config.yaml
dataset: "pen-drawn characters of a made-up script with 800 signs"
hidden_act: "quick_gelu"
drop_path: 0.05
patch_size: [2, 2]
init: "xavier_uniform"
nesterov: true
orthogonalizer: "newton_schulz_5"
adamw_lr_other_params: 0.001
max_grad_norm: 1.0
max_steps: 10900
batch_size: 256
lr_schedule: "cosine"
final_lr_fraction: 0
warmup_steps: 320
weight_decay: 0.02
Rows from block 8 of a small rotation predictor, named by matrix and row number. Rows with one number belong to one neuron. Each number is 50 + 15 x the weight over its row's rms, rounded and kept within 0 to 99. All counts start at 0. After the name is the row's rms in percent of the matrix's.
Before each neuron's rows are labels from the 100 images, of 14848, where the neuron reaches its highest value: "top examples" is what is common among them. Only what is clearly more common there than usual is listed. The data: pen-drawn characters of a made-up script with 800 signs. In brackets: how many of the 100.
# fc1: MLP up (model.blocks.8.mlp.fc1.weight, 512x128), inputs 0-25
# fc2: MLP down (model.blocks.8.mlp.fc2.weight, 128x512, transposed), outputs 0-25

top examples: four strokes (46)
fc1.401 090:40 58 49 57 53 74 46 36 58 58 44 65 49 29 43 73 53 62 35 39 59 54 44 18 57 41
fc2.401 104:66 49 57 31 48 35 61 71 40 28 38 38 09 79 49 49 41 29 50 48 24 40 55 60 63 56

top examples: only straight strokes (33)
fc1.408 092:54 75 28 76 51 27 58 50 71 45 58 40 81 41 64 63 46 51 32 44 48 52 41 72 59 67
fc2.408 105:55 25 59 59 52 20 57 60 41 66 18 39 59 60 97 59 82 70 32 40 76 51 35 50 47 41

top examples: only straight strokes (39); one stroke (31)
fc1.199 102:52 79 69 21 41 51 24 52 63 46 64 51 51 34 60 44 66 68 47 70 55 47 51 81 43 58
fc2.199 102:57 37 34 65 40 57 47 47 44 73 67 70 37 59 36 52 38 32 24 46 56 62 48 40 43 51

top examples: four strokes (56)
fc1.420 101:37 33 65 57 88 54 66 14 53 49 47 40 39 51 37 45 26 58 49 44 43 50 51 55 38 63
fc2.420 106:47 42 68 38 55 60 85 57 50 61 44 46 52 32 69 42 46 42 49 47 60 48 68 70 57 15

top examples: only straight strokes (35)
fc1.450 092:59 61 33 50 43 71 72 54 58 51 47 53 41 72 22 36 41 63 68 39 27 76 38 37 44 24
fc2.450 089:37 54 42 89 78 69 44 63 49 63 76 38 55 33 61 30 48 53 51 48 51 45 66 25 62 52

top examples: four strokes (49)
fc1.458 097:64 42 32 58 56 57 53 64 45 48 64 50 41 48 52 28 37 44 72 26 28 59 41 45 54 26
fc2.458 096:61 54 34 79 68 44 53 58 56 63 78 41 62 42 35 35 66 50 66 54 62 85 58 63 50 57

top examples: four strokes (58)
fc1.63 097:32 56 59 37 75 35 80 64 45 41 65 67 45 45 77 66 43 56 63 38 57 61 58 82 51 42
fc2.63 098:68 38 43 51 45 40 54 46 65 45 67 58 40 64 56 53 59 66 63 62 64 57 59 36 61 58

top examples: four strokes (47)
fc1.445 099:40 61 74 58 33 36 54 66 45 33 26 75 68 62 63 56 50 48 55 55 61 58 54 51 61 64
fc2.445 094:58 31 30 59 51 46 33 75 54 46 56 44 36 48 57 28 28 63 38 64 52 50 74 44 43 43

top examples: four strokes (46)
fc1.137 097:34 32 50 46 52 30 57 53 32 57 79 51 44 39 72 47 60 99 60 38 59 46 24 47 73 51
fc2.137 093:34 52 69 35 64 48 74 53 15 59 39 35 46 64 33 30 61 33 60 59 33 70 59 50 29 25

top examples: only straight strokes (40)
fc1.413 093:64 36 61 75 73 35 34 48 60 46 59 54 65 51 42 69 34 64 48 37 60 59 29 69 48 58
fc2.413 093:46 66 56 17 48 51 78 32 56 73 59 71 41 51 54 45 63 51 45 55 72 50 71 41 46 35

top examples: four strokes (55)
fc1.425 102:52 55 67 51 43 62 55 48 60 48 68 41 53 68 77 37 55 44 52 37 48 27 62 49 36 26
fc2.425 101:43 58 52 43 48 65 56 32 41 54 63 12 50 47 25 49 51 52 68 43 43 52 35 43 36 52

top examples: only straight strokes (33); one stroke (31)
fc1.247 095:57 49 37 39 36 53 70 70 55 48 32 61 47 43 61 45 78 68 62 83 15 39 48 43 63 62
fc2.247 107:33 43 33 28 69 42 58 73 52 52 59 41 42 43 63 42 36 46 60 67 85 33 51 61 50 66

top examples: only straight strokes (45); one stroke (37)
fc1.383 093:71 61 54 39 16 51 34 50 59 41 63 58 57 35 29 46 47 71 48 77 38 81 41 74 42 40
fc2.383 101:60 27 70 40 80 67 56 60 62 46 49 34 39 47 61 46 31 48 60 72 38 66 68 34 43 52

top examples: four strokes (55)
fc1.474 095:49 38 62 60 44 30 69 29 31 54 53 41 68 63 45 45 55 44 53 43 45 54 50 27 70 23
fc2.474 100:36 40 63 27 55 57 66 54 55 45 45 49 51 63 76 32 67 38 50 37 31 67 37 34 59 43

top examples: only straight strokes (43); one stroke (35)
fc1.227 098:52 61 54 72 64 46 49 62 45 55 47 44 27 54 52 37 55 43 51 70 76 65 45 46 33 68
fc2.227 104:49 75 50 27 22 86 38 43 49 43 42 41 44 73 56 61 47 67 20 35 63 36 58 49 47 77

top examples: four strokes (60)
fc1.299 101:58 41 63 60 52 61 56 34 35 27 30 66 39 50 35 69 73 45 58 36 56 32 43 46 49 60
fc2.299 098:42 55 56 63 52 60 40 31 59 57 41 48 51 56 43 60 65 76 59 64 36 43 47 34 37 38

top examples: four strokes (52)
fc1.352 101:65 45 68 33 77 26 45 64 46 63 57 29 67 20 62 43 48 58 27 42 31 49 38 30 15 58
fc2.352 096:33 45 47 51 63 61 46 23 40 41 55 56 51 54 18 47 44 62 39 37 52 46 57 84 50 65

top examples: four strokes (47)
fc1.192 094:28 58 44 46 27 46 72 84 57 45 64 57 58 85 60 53 25 60 49 16 55 31 67 60 41 60
fc2.192 108:33 54 72 63 58 27 47 87 50 30 67 55 47 47 42 58 51 33 37 60 59 42 51 50 50 71

top examples: four strokes (62)
fc1.496 099:46 38 51 43 29 65 54 31 49 79 51 66 40 36 43 45 44 61 35 57 97 23 38 62 49 57
fc2.496 090:66 17 53 27 58 35 67 60 41 24 33 48 63 35 55 61 53 51 58 24 22 35 64 48 50 38

top examples: four strokes (48)
fc1.290 090:49 51 58 34 41 23 40 60 62 60 54 41 56 32 64 48 14 37 62 49 66 48 42 57 69 55
fc2.290 095:64 48 18 62 23 55 48 25 59 32 44 35 52 45 27 60 56 75 46 47 60 36 83 60 49 52

top examples: four strokes (47)
fc1.329 097:32 36 52 39 57 58 67 66 34 79 54 54 55 61 53 44 49 49 66 31 47 35 43 78 56 47
fc2.329 093:31 40 68 93 46 60 50 55 40 51 50 57 59 66 47 13 50 54 22 45 51 46 67 54 56 59

top examples: four strokes (52)
fc1.177 094:74 39 67 60 30 54 54 36 37 29 70 68 35 61 34 63 48 29 72 30 54 54 47 28 73 50
fc2.177 090:42 68 44 63 72 35 70 59 44 44 44 73 48 40 66 51 51 36 56 61 55 42 32 51 59 31

top examples: only straight strokes (37); one stroke (34)
fc1.351 109:59 60 53 43 45 29 43 53 51 46 45 61 59 53 53 52 71 46 48 64 69 48 54 65 44 59
fc2.351 097:66 77 27 57 44 67 99 32 52 60 58 64 48 42 38 32 37 25 68 44 52 25 45 48 62 64

top examples: four strokes (49)
fc1.126 094:49 32 77 51 34 35 32 33 46 67 29 43 14 80 62 64 50 39 49 67 66 73 38 46 67 57
fc2.126 099:29 60 30 41 73 57 47 48 58 44 57 41 75 29 41 31 46 58 69 50 65 28 63 49 28 51

top examples: only straight strokes (36)
fc1.419 090:35 59 51 75 33 52 49 81 53 24 40 61 76 57 80 39 57 59 50 63 47 34 48 59 52 43
fc2.419 093:45 60 58 59 60 51 61 57 34 75 68 59 45 38 54 63 59 49 54 45 71 53 40 50 68 59

top examples: four strokes (48)
fc1.193 092:53 47 46 53 25 32 32 46 44 94 45 64 43 49 53 62 38 52 34 55 53 47 39 72 51 46
fc2.193 093:45 36 69 61 69 56 65 49 28 58 52 60 59 38 62 68 55 56 23 58 53 64 50 41 39 46

top examples: four strokes (47)
fc1.104 098:68 50 39 45 24 40 15 48 42 78 57 59 38 64 63 50 44 67 35 38 78 39 43 70 68 31
fc2.104 101:29 59 37 25 46 36 39 31 35 75 65 60 77 52 61 36 59 72 00 52 25 28 48 39 56 48

top examples: four strokes (47)
fc1.215 097:51 79 32 56 30 70 30 51 67 54 44 55 44 45 57 29 38 55 78 67 42 61 59 41 26 57
fc2.215 110:36 47 32 42 34 58 58 51 60 58 23 36 42 47 48 74 28 48 68 51 55 68 53 40 60 44

top examples: four strokes (51)
fc1.335 108:49 96 59 58 37 49 67 22 37 31 46 39 57 63 30 49 36 35 47 76 53 63 31 63 32 35
fc2.335 117:37 69 46 51 39 47 51 85 50 45 38 29 46 52 33 50 19 54 41 77 72 66 51 34 37 52

top examples: four strokes (46)
fc1.356 107:55 56 66 31 42 41 45 56 42 45 61 53 50 32 44 44 47 28 27 74 71 45 79 44 53 58
fc2.356 100:52 79 85 36 63 40 67 63 33 27 52 36 50 45 47 65 42 69 51 56 43 77 62 51 33 59

top examples: four strokes (55)
fc1.275 097:53 65 62 37 65 58 67 38 42 21 28 63 24 69 69 81 61 42 44 34 44 53 41 48 55 57
fc2.275 102:19 62 06 58 52 62 74 78 38 46 79 28 66 47 19 70 62 64 40 54 58 42 56 69 61 51

top examples: four strokes (53)
fc1.388 101:56 43 40 38 34 32 52 50 44 28 27 65 51 46 54 38 39 74 50 74 36 50 69 56 69 31
fc2.388 091:53 60 69 80 70 32 52 41 56 59 28 43 17 57 22 66 59 53 77 29 55 40 39 41 42 52

top examples: four strokes (50)
fc1.164 101:47 76 24 59 31 49 43 50 94 58 41 52 52 52 55 44 59 58 47 31 41 55 57 60 62 85
fc2.164 093:50 57 38 52 51 50 37 34 45 62 20 64 53 31 33 54 39 76 49 28 70 54 46 45 33 52

top examples: only straight strokes (41)
fc1.19 094:44 53 42 64 65 28 39 30 68 77 67 24 20 45 39 37 40 61 40 32 99 61 43 48 29 34
fc2.19 097:36 22 44 61 31 61 53 58 74 63 58 39 32 35 54 55 45 44 47 50 31 36 56 78 18 39

top examples: four strokes (48)
fc1.128 100:77 51 48 45 57 76 56 33 70 37 41 81 42 80 52 56 20 71 34 35 28 65 62 34 42 46
fc2.128 092:44 81 24 53 42 65 69 58 30 64 49 45 30 64 48 67 73 34 55 24 34 50 51 54 48 49

top examples: four strokes (55)
fc1.38 106:33 60 64 48 50 59 56 33 49 69 31 46 67 22 50 43 38 60 79 58 43 45 24 58 45 35
fc2.38 098:59 62 57 55 42 42 35 53 42 35 28 65 45 58 66 22 64 30 46 44 31 52 39 37 52 36

top examples: four strokes (54)
fc1.320 100:55 70 42 19 47 22 20 41 41 80 61 52 45 40 37 47 48 49 66 35 60 45 48 42 48 19
fc2.320 104:56 79 52 45 47 57 56 80 35 64 47 30 32 64 56 42 78 51 46 43 79 40 35 46 68 79

top examples: four strokes (50)
fc1.397 106:55 54 64 06 34 58 60 61 95 15 28 38 72 62 65 60 48 50 43 18 75 48 43 61 55 57
fc2.397 097:52 33 59 57 45 42 73 60 80 36 56 58 45 48 11 55 22 42 50 37 55 35 40 46 60 46

top examples: four strokes (67)
fc1.410 107:27 30 50 69 42 14 43 52 63 49 52 44 59 57 53 56 43 60 65 26 48 57 47 37 34 47
fc2.410 109:58 61 78 52 54 72 35 77 36 33 56 71 53 54 64 36 46 71 41 51 54 34 45 60 48 70

top examples: only straight strokes (45); one stroke (36)
fc1.122 101:41 49 46 46 41 84 68 61 42 65 60 74 46 46 60 35 71 64 36 63 37 31 78 65 17 44
fc2.122 111:59 70 35 69 27 44 52 64 51 65 57 67 56 47 20 21 61 48 48 35 70 34 50 51 55 60

top examples: four strokes (48)
fc1.217 090:44 38 66 37 51 59 56 37 67 71 57 39 56 47 50 63 40 52 58 55 54 02 47 50 42 53
fc2.217 102:38 67 69 62 62 72 57 51 76 56 40 59 35 71 41 77 48 49 36 57 78 35 35 41 50 35

top examples: four strokes (57)
fc1.57 094:44 51 50 32 44 52 48 65 60 55 45 48 59 58 35 75 28 70 61 46 48 60 65 79 74 76
fc2.57 102:55 28 35 53 27 47 22 53 49 35 49 66 60 31 65 39 34 70 83 41 35 57 41 72 32 39

top examples: only straight strokes (34)
fc1.327 089:32 44 42 44 24 67 29 80 21 41 33 61 45 32 79 42 66 42 32 39 50 32 27 63 44 22
fc2.327 099:20 26 58 53 48 66 58 64 52 23 43 63 47 73 33 62 78 43 68 55 85 48 48 56 50 42

top examples: four strokes (47)
fc1.435 092:17 33 75 16 70 70 56 38 40 45 55 31 37 62 56 40 50 58 42 50 44 50 36 60 19 67
fc2.435 099:47 26 62 56 40 56 46 49 66 36 35 53 51 51 53 42 34 60 48 67 76 38 61 47 34 20

top examples: four strokes (46)
fc1.86 098:61 39 58 55 45 49 68 47 79 42 62 64 62 47 41 58 69 39 49 29 38 48 44 32 71 35
fc2.86 087:39 49 50 37 64 49 35 39 27 37 43 76 59 61 55 61 78 59 69 59 48 35 57 71 50 48

top examples: four strokes (60)
fc1.80 101:45 53 72 63 61 53 62 34 34 69 27 56 51 46 66 44 50 67 31 61 44 66 51 51 58 48
fc2.80 095:35 64 40 55 24 55 43 53 58 42 26 66 60 43 68 26 34 67 44 51 72 52 50 19 63 87

top examples: four strokes (53)
fc1.138 106:55 60 65 61 56 21 40 54 39 37 22 48 48 48 86 57 14 09 68 33 62 73 63 57 57 46
fc2.138 104:49 52 37 63 54 77 51 49 30 36 63 61 44 82 79 47 61 60 79 54 68 54 50 65 50 57

top examples: four strokes (50)
fc1.53 093:27 58 54 38 78 44 17 50 67 63 05 39 55 56 41 41 46 52 40 37 39 61 68 69 43 22
fc2.53 101:53 61 51 33 50 37 15 68 60 42 64 27 59 84 61 42 44 41 46 56 49 41 56 65 41 72

top examples: only straight strokes (42); one stroke (30)
fc1.58 093:39 62 58 51 76 47 43 65 61 34 33 63 51 63 82 57 51 56 31 35 79 32 42 48 61 52
fc2.58 101:60 30 67 59 35 66 76 69 47 68 57 41 53 31 57 43 15 59 48 68 26 72 57 68 66 49

top examples: only straight strokes (41); one stroke (32)
fc1.35 099:45 77 58 58 46 34 21 45 44 40 47 38 16 36 49 42 58 55 42 34 44 52 66 69 36 70
fc2.35 101:54 32 41 57 62 30 52 42 67 38 55 62 41 37 38 64 51 36 67 63 58 39 85 24 48 39

top examples: four strokes (53)
fc1.391 105:21 41 91 38 59 39 46 37 47 44 49 52 50 67 33 32 66 09 43 52 45 48 59 47 37 61
fc2.391 097:47 33 49 51 52 59 29 33 30 15 64 39 45 42 51 59 59 47 48 55 68 72 48 40 58 34

top examples: four strokes (52)
fc1.262 109:40 45 72 77 32 58 46 73 67 69 39 71 49 78 62 58 49 50 49 44 52 70 73 25 56 40
fc2.262 093:43 44 37 68 39 67 31 46 57 24 81 45 53 22 67 45 37 40 52 49 52 52 45 51 49 79

top examples: four strokes (48)
fc1.461 101:69 50 68 38 38 48 34 49 37 62 64 48 41 34 71 36 72 58 45 84 70 44 63 74 42 49
fc2.461 115:48 80 45 46 41 42 66 69 81 43 41 57 39 40 37 60 72 34 36 46 51 38 38 48 21 57